config.toml
model = "image classifier"
train_examples = 97500
activation = "celu"
eps = 1e-08
steps = 8800
batch_size = 512
warmup_steps = 1760
weight_decay = 0.2
Rows from block 4 of a small image classifier, named by matrix and row number. Each number is 128 + 32 x the weight over its row's rms, rounded and kept within 0 to 255. All counts start at 0.
After each channel's rows are labels from the 100 images, of 14848, where the channel reaches its highest value: "top examples" is what is common among them. Only what is clearly more common there than usual is listed. The data: made-up ball-and-stick molecule models. In brackets: how many of the 100.
# c30: last pointwise conv (model.blocks.4.c3.0.weight, 192x192x1x1), inputs 0-63

c30.65 [112  90 121  92 131 127 105  82 102 142 161  97  48 144  84 199  51 178 130 160 101 179 117  51 152  94 148 103 159 130 111 136 112 115 187 124  96 105 111 100  92 131 127 131 132 127  79 126 167  94  93 154 131  95 103 103 183 153  76  89 106 145 103 125]
top examples: space-filling (100)

c30.144 [139 101 136 139  61 122  95 115 135 104 120 145 122 123 169 113 103 115 141  72 212 117  65 134  99 157 109 116  80 113 149  96 124 159 120 113 101 120 179  87 108 136  51 164 126 122 153 111 120 149 137 121 105 112 161 119  99 173 199 180  99  68  99  98]
top examples: small balls on sticks (100)

c30.82 [148 194 108  73 161 142 155  96 125 127  85  59 143 151 138 168 144 132 111 132 126 134 138 121 155 109 119 142 134 120  93 138 110 157 137  77 117 153 132 118 105 158 123 137 154 124 184 144  97 121 140  98  86  74  94  97  69 178 133 131 186 184 188  80]
top examples: small balls on sticks (100); branched (91); balls: eleven (26)

c30.23 [122 137 101 115 176 132  75 149 148 103  99  74 127 179  87 105 198 128  86 163 113 184 114 110  82 139 131  79 127 128 118 154 133 112 144 188 111 134 114 113 168 167 118 204 124 120 100  59 130 103 205  87 153  70 168  70 132 116 157 127 106  91 101 132]
top examples: small balls on sticks (100); branched (94); balls: twelve (34)

c30.58 [155 151 147 134 104 152 155 106 151 156  83  99 105 127 148 139 169 153 141 116  67 180  72  87 124  83 103 146 115 157 124 113 139 194 138 114 138 137 143 121 152  98 143 120  62 111 108  82 145 127  84 119 125 142  68  81 136 114 129 159 164 193 139  90]
top examples: balls and sticks (100)

c30.171 [108 102 109 126 117 153  85 115 108 120  93 108 106 150 154 192 194 110 157 170 114  84 107 124 141 134 137 132 111 141 137 107 118 184 150  88 125 125 170 127 165 130 139  88 171 113 107 155 107 117 176  47  77 119 123 136  88 140 126 125  79  84 133 119]
top examples: small balls on sticks (98); branched (88)

c30.21 [143 145 145 178  97  97 110 193 180 132 120  92 136 129 114  89 112 146 122 138 183  87 138 112  66  98 130 120 106 169 104 119 153 133 116 106  79 168 140 167 126 155 174 112  51 132 173 121 148 120 159 128 128  71 122  96 185  81 132 118 109 100  88 144]
top examples: balls: four (33); balls: three (27)

c30.2 [149 140 118 134 100 118 142 148 124 152 180  77 139  98 134 163 119 165 116  88 118  77 149 150 122 110 122  93 142 154  93  97 147 144  85 101 122  94 121 141 133 122  97 110  90  83 145 117 159 124  66 134 133 145  81 138  98  74  76 177  63 121 126  95]
top examples: balls and sticks (100)

c30.135 [138 112 137 105 122 104 146  98 117 108 147  89 132 113 150  98 116 132 123 165  76 123 137 112 128 130 133 145 113 119 152 144 145 123 126 143 138 141  72 125 143 149 118 120  86  70 128 108 137 171  72 119 120 205 181 164 141 171 136 151 171 106 108 121]
top examples: space-filling (100)

c30.38 [129 151 137 117 176  96  89 106 142  79  80 144 118 146 105  73  74 111 144 117 131  73 157 163  57 123 129 159 122  73  92 134  85  97 109 108 116 130  91 113 142 139 111 112 126  60  70 113  66 140 137 159 129  70 162 135  93 153 127 160 112  72 183  89]
top examples: small balls on sticks (83)

c30.62 [104  67  91 186 171  99  97  73 166 141 142  76  94 125 145 129 171 154  83 114  71 121  84 108 132 129  62 126 168 126 181 125 126 107 118 122 102 127  37  91 116 156  90 138 134 118 101 129 149 157 108 126 119  49  80 152 123 125 122 208 164 139 133 130]
top examples: small balls on sticks (100); branched (83)

c30.115 [105  92 135 158 136 196 156 124 136 138 126 125 154  85 134  95 142 116  98  64 122 114 169 120 195 140 220  85 114  77 116 190  99 213  72 128 133 117 109  81 118 165 133 118 138 161 130 151  88 127 172 129 117 108 108 126 118 151 137 128 171 144 160 109]
top examples: small balls on sticks (100); branched (89); dark backdrop (88)

c30.24 [125 118 116 101 109 107  86  99 177 157 132 106 178 131 177 120 155 185 118  94 133 133 139  98  71 175  82 123  98 124 128  88 100  98 100 107 103 103  76  94 133 169 156 130  85 157 100  84 136 208 133 164 168 148  97 156 113 126 126 156 119 167  87 185]
top examples: small balls on sticks (100); balls: four (32)

c30.4 [ 97 151 127 183 175 125  88  18 132 143 146 108 117 139 149 110 150 171 103 129 147 126  70 147 250 171 255  60 100 163 104 211 186 151 132  95 144 244 179 106 189  79 170 157  84 187 133 129 106 122 118 134 118 128 149 134 134  61 129 127 122 135 131 113]
top examples: small balls on sticks (100); dark backdrop (100)

c30.132 [ 66 159 195 158 105 111 174  98 125 173 133 144 124 109  92 126 173 108 108 154 103 106 115 177 130 101 189 152  99 150 124 164  85  96 111 173 148 125 132 180 227 165 149 125 128 158 176 168 149 136 181 133 128  75 109 148 164 131 118 103 140 128 115 138]
top examples: small balls on sticks (100); branched (94); balls: twelve (32)

c30.148 [133 111 172 196 138 115 144 101 107 125 125 138 107 160 118 110 137 153 129 111 147 153 158  90 135 143 165 111 114 136  98 150  70 135 183 125 114 125 100 128 148 169 112  83 138 107  83 123 130 105 115  68 156  95 159 161  95 146 156 137 255 140 112  95]
top examples: small balls on sticks (100)

c30.188 [177 107 127  48  98 129 151 167 102 142  73 130 132 123 177  91 143 126 146 160 144 114 165  93  80 133  96 134 144 145 113  87 138 189 167 169 119 147 109 143  99 113 120 121 157 104  80 137 136 136 113  78 148  98 142 144 156  98 116 157  68 102  93  98]
top examples: branched (93); small balls on sticks (72)

c30.174 [121  87  85 144 103  71 155  96 134 210 199 139  90 127 167 165 157 143 142 116  88 128 108  84 121 149 156 104 130 118 164 174 147 146  84 202 153 112 137 117 134 175  96 120  85 142  90  97  99 115  98 111 130 150 139 103 109 192 111 125 141 113 148  96]
top examples: branched (87)

c30.189 [133 136  99 164 126 167 105 139 183 108 115 168 145 154 139 138 157 132 145 154 137 140  97 129  68  95 126 109 198 109 140 102  65 144 183 182  95 110 153 250 153 106 146 131 101 125 105 123 134 129  89 148 132 144 134 114 159 165 130 139 122 121 144 121]
top examples: space-filling (100)

c30.166 [100 142  96 165 170  98 192  95 119 142 152 133 154  75  99  94 124 112 109 136 112 137 118 147 135 152 122 134  95  67 205  99 112 148 153 169  75 105 103 136 123 113 121 127 110 134 100 112 154 120 106 146 202  38 144  98 109 119 101  98 150  99  80 127]
top examples: space-filling (81)

c30.167 [131 147  94 106 184  86 104  90 105 124 112  91 135  90  97 122 149 112 117 146 107 144 106  97  95  98 178 101 122 101 146 185 128 147  78 136  83 121 141 133 154 150 117 129 167 100 119 121 103  34 126 117 136 146 131 144 112  90  95 136 110 140  55 133]
top examples: small balls on sticks (100); balls: four (33)

c30.140 [131 161 147  92 170  58 104 118 153 146 194 108 125 139 102 146 183 121 165 138 113 120  93 140 149 110 144 127  96  93 142 160 159 108  76 144 106 134 126 112 187 139 203  92 128  87  97 124 139 144 114 104 116 169 166  91 200 144 154 121  88  84  93 140]
top examples: balls: three (35); balls: four (29)

c30.27 [ 86 104 159 116 139 115 136 116  65 121  96 117 155 112 148 127 155 100 116 132 130 127 159 183 156 138 101  98 101 148 128 114 161 165  93 153 114 152 127 105 148 119 120 115 139 178  95 123 142 125 141 205 112 118 149 130 159 109 105 221 138 152  29 153]
top examples: space-filling (100)

c30.112 [101 142 125 159 151 166 143 109 130 124  93 135 138 105 118 115 112 146 173  79 176  94 165 159 119 164 147 148 134 140 133 114 118  89  68 166 150 124 155 153 158 104 113 128 147  92 100 102  84 151 134  90 149 149  96  75 125 140 160 102 196 175 121  53]
top examples: balls and sticks (98); balls: three (32); balls: five (25)

c30.96 [137 142  92 143 176 145 131 100 172 110 142 172  90 137 131 116 145  87 140  99 122 142 115 155 111 139 161 100 157 134 154 120 129  89 146 174 158 156 144 144 108  87 150 109 142 125 115  81  94 108 119 116 116 105 127 177 129 128 101 112 152 103  86  79]
top examples: space-filling (100)

c30.34 [143  95 103 106  93 104 150 136 124 165 155 113 146 154 123 142 102 122  59 125 109 142  89  78  97  80 147  94 135 112 175 134 140  93 122 148 124 188 119 128 119 218  96 132 159 157 116 123 126 174 152 116 120 121 137 176 117 140 164 145 172 165 121 136]
top examples: balls and sticks (100)

c30.187 [ 85 102 127 130 150 102 113 106 166 116 112 125  88 142 113 118 153 149 101 242  63  99  81 114 162  87 117 111 119 138 175 126 142 113 158 118 135 118  95  50 144 124 214 149 147 153 122 138 107   7 153 131 106  82 145 122 121 108 142 140 149 149 119 164]
top examples: small balls on sticks (100)

c30.138 [121 125 154 115 163  81 147  77 116  92 119 147 167 184 174 184 145 104 113 156 125 100 133 122 126  96  91 139 152 125 136 135  63 140 143  86  79 121 119 115 151  75 108 159 140 154 147 135 221 129 116 132 115 112 118 139 106  78  77 142 116 171  92 122]
top examples: balls and sticks (100)

c30.177 [138 181 120 113 150 151 176 117  81 125 124 162 144 101 155 141 115 150 152 140 139 120 156 193 118 107 137 174 105 117 142 115 122 134  76 152 163 155 101 139 162 111 126 161 123 112 124 149  67 106  92 145 185 128 142 158 145 128 157 163 166 134 114 103]
top examples: balls and sticks (100); balls: three (28); balls: five (27)

c30.88 [119 116 150  96 127 111 121 139  35 102 101  99 115 208 104 119 133  83 173 170 155 118 152 116 133 119  98 114 116 124 130  65  89 123 144 117 112 136 121 134  93  94 130 213 166 106 163 132 106  87 144  62 147 159 122  98 123 146 158 129 135 117 169 130]
top examples: branched (100); balls and sticks (99)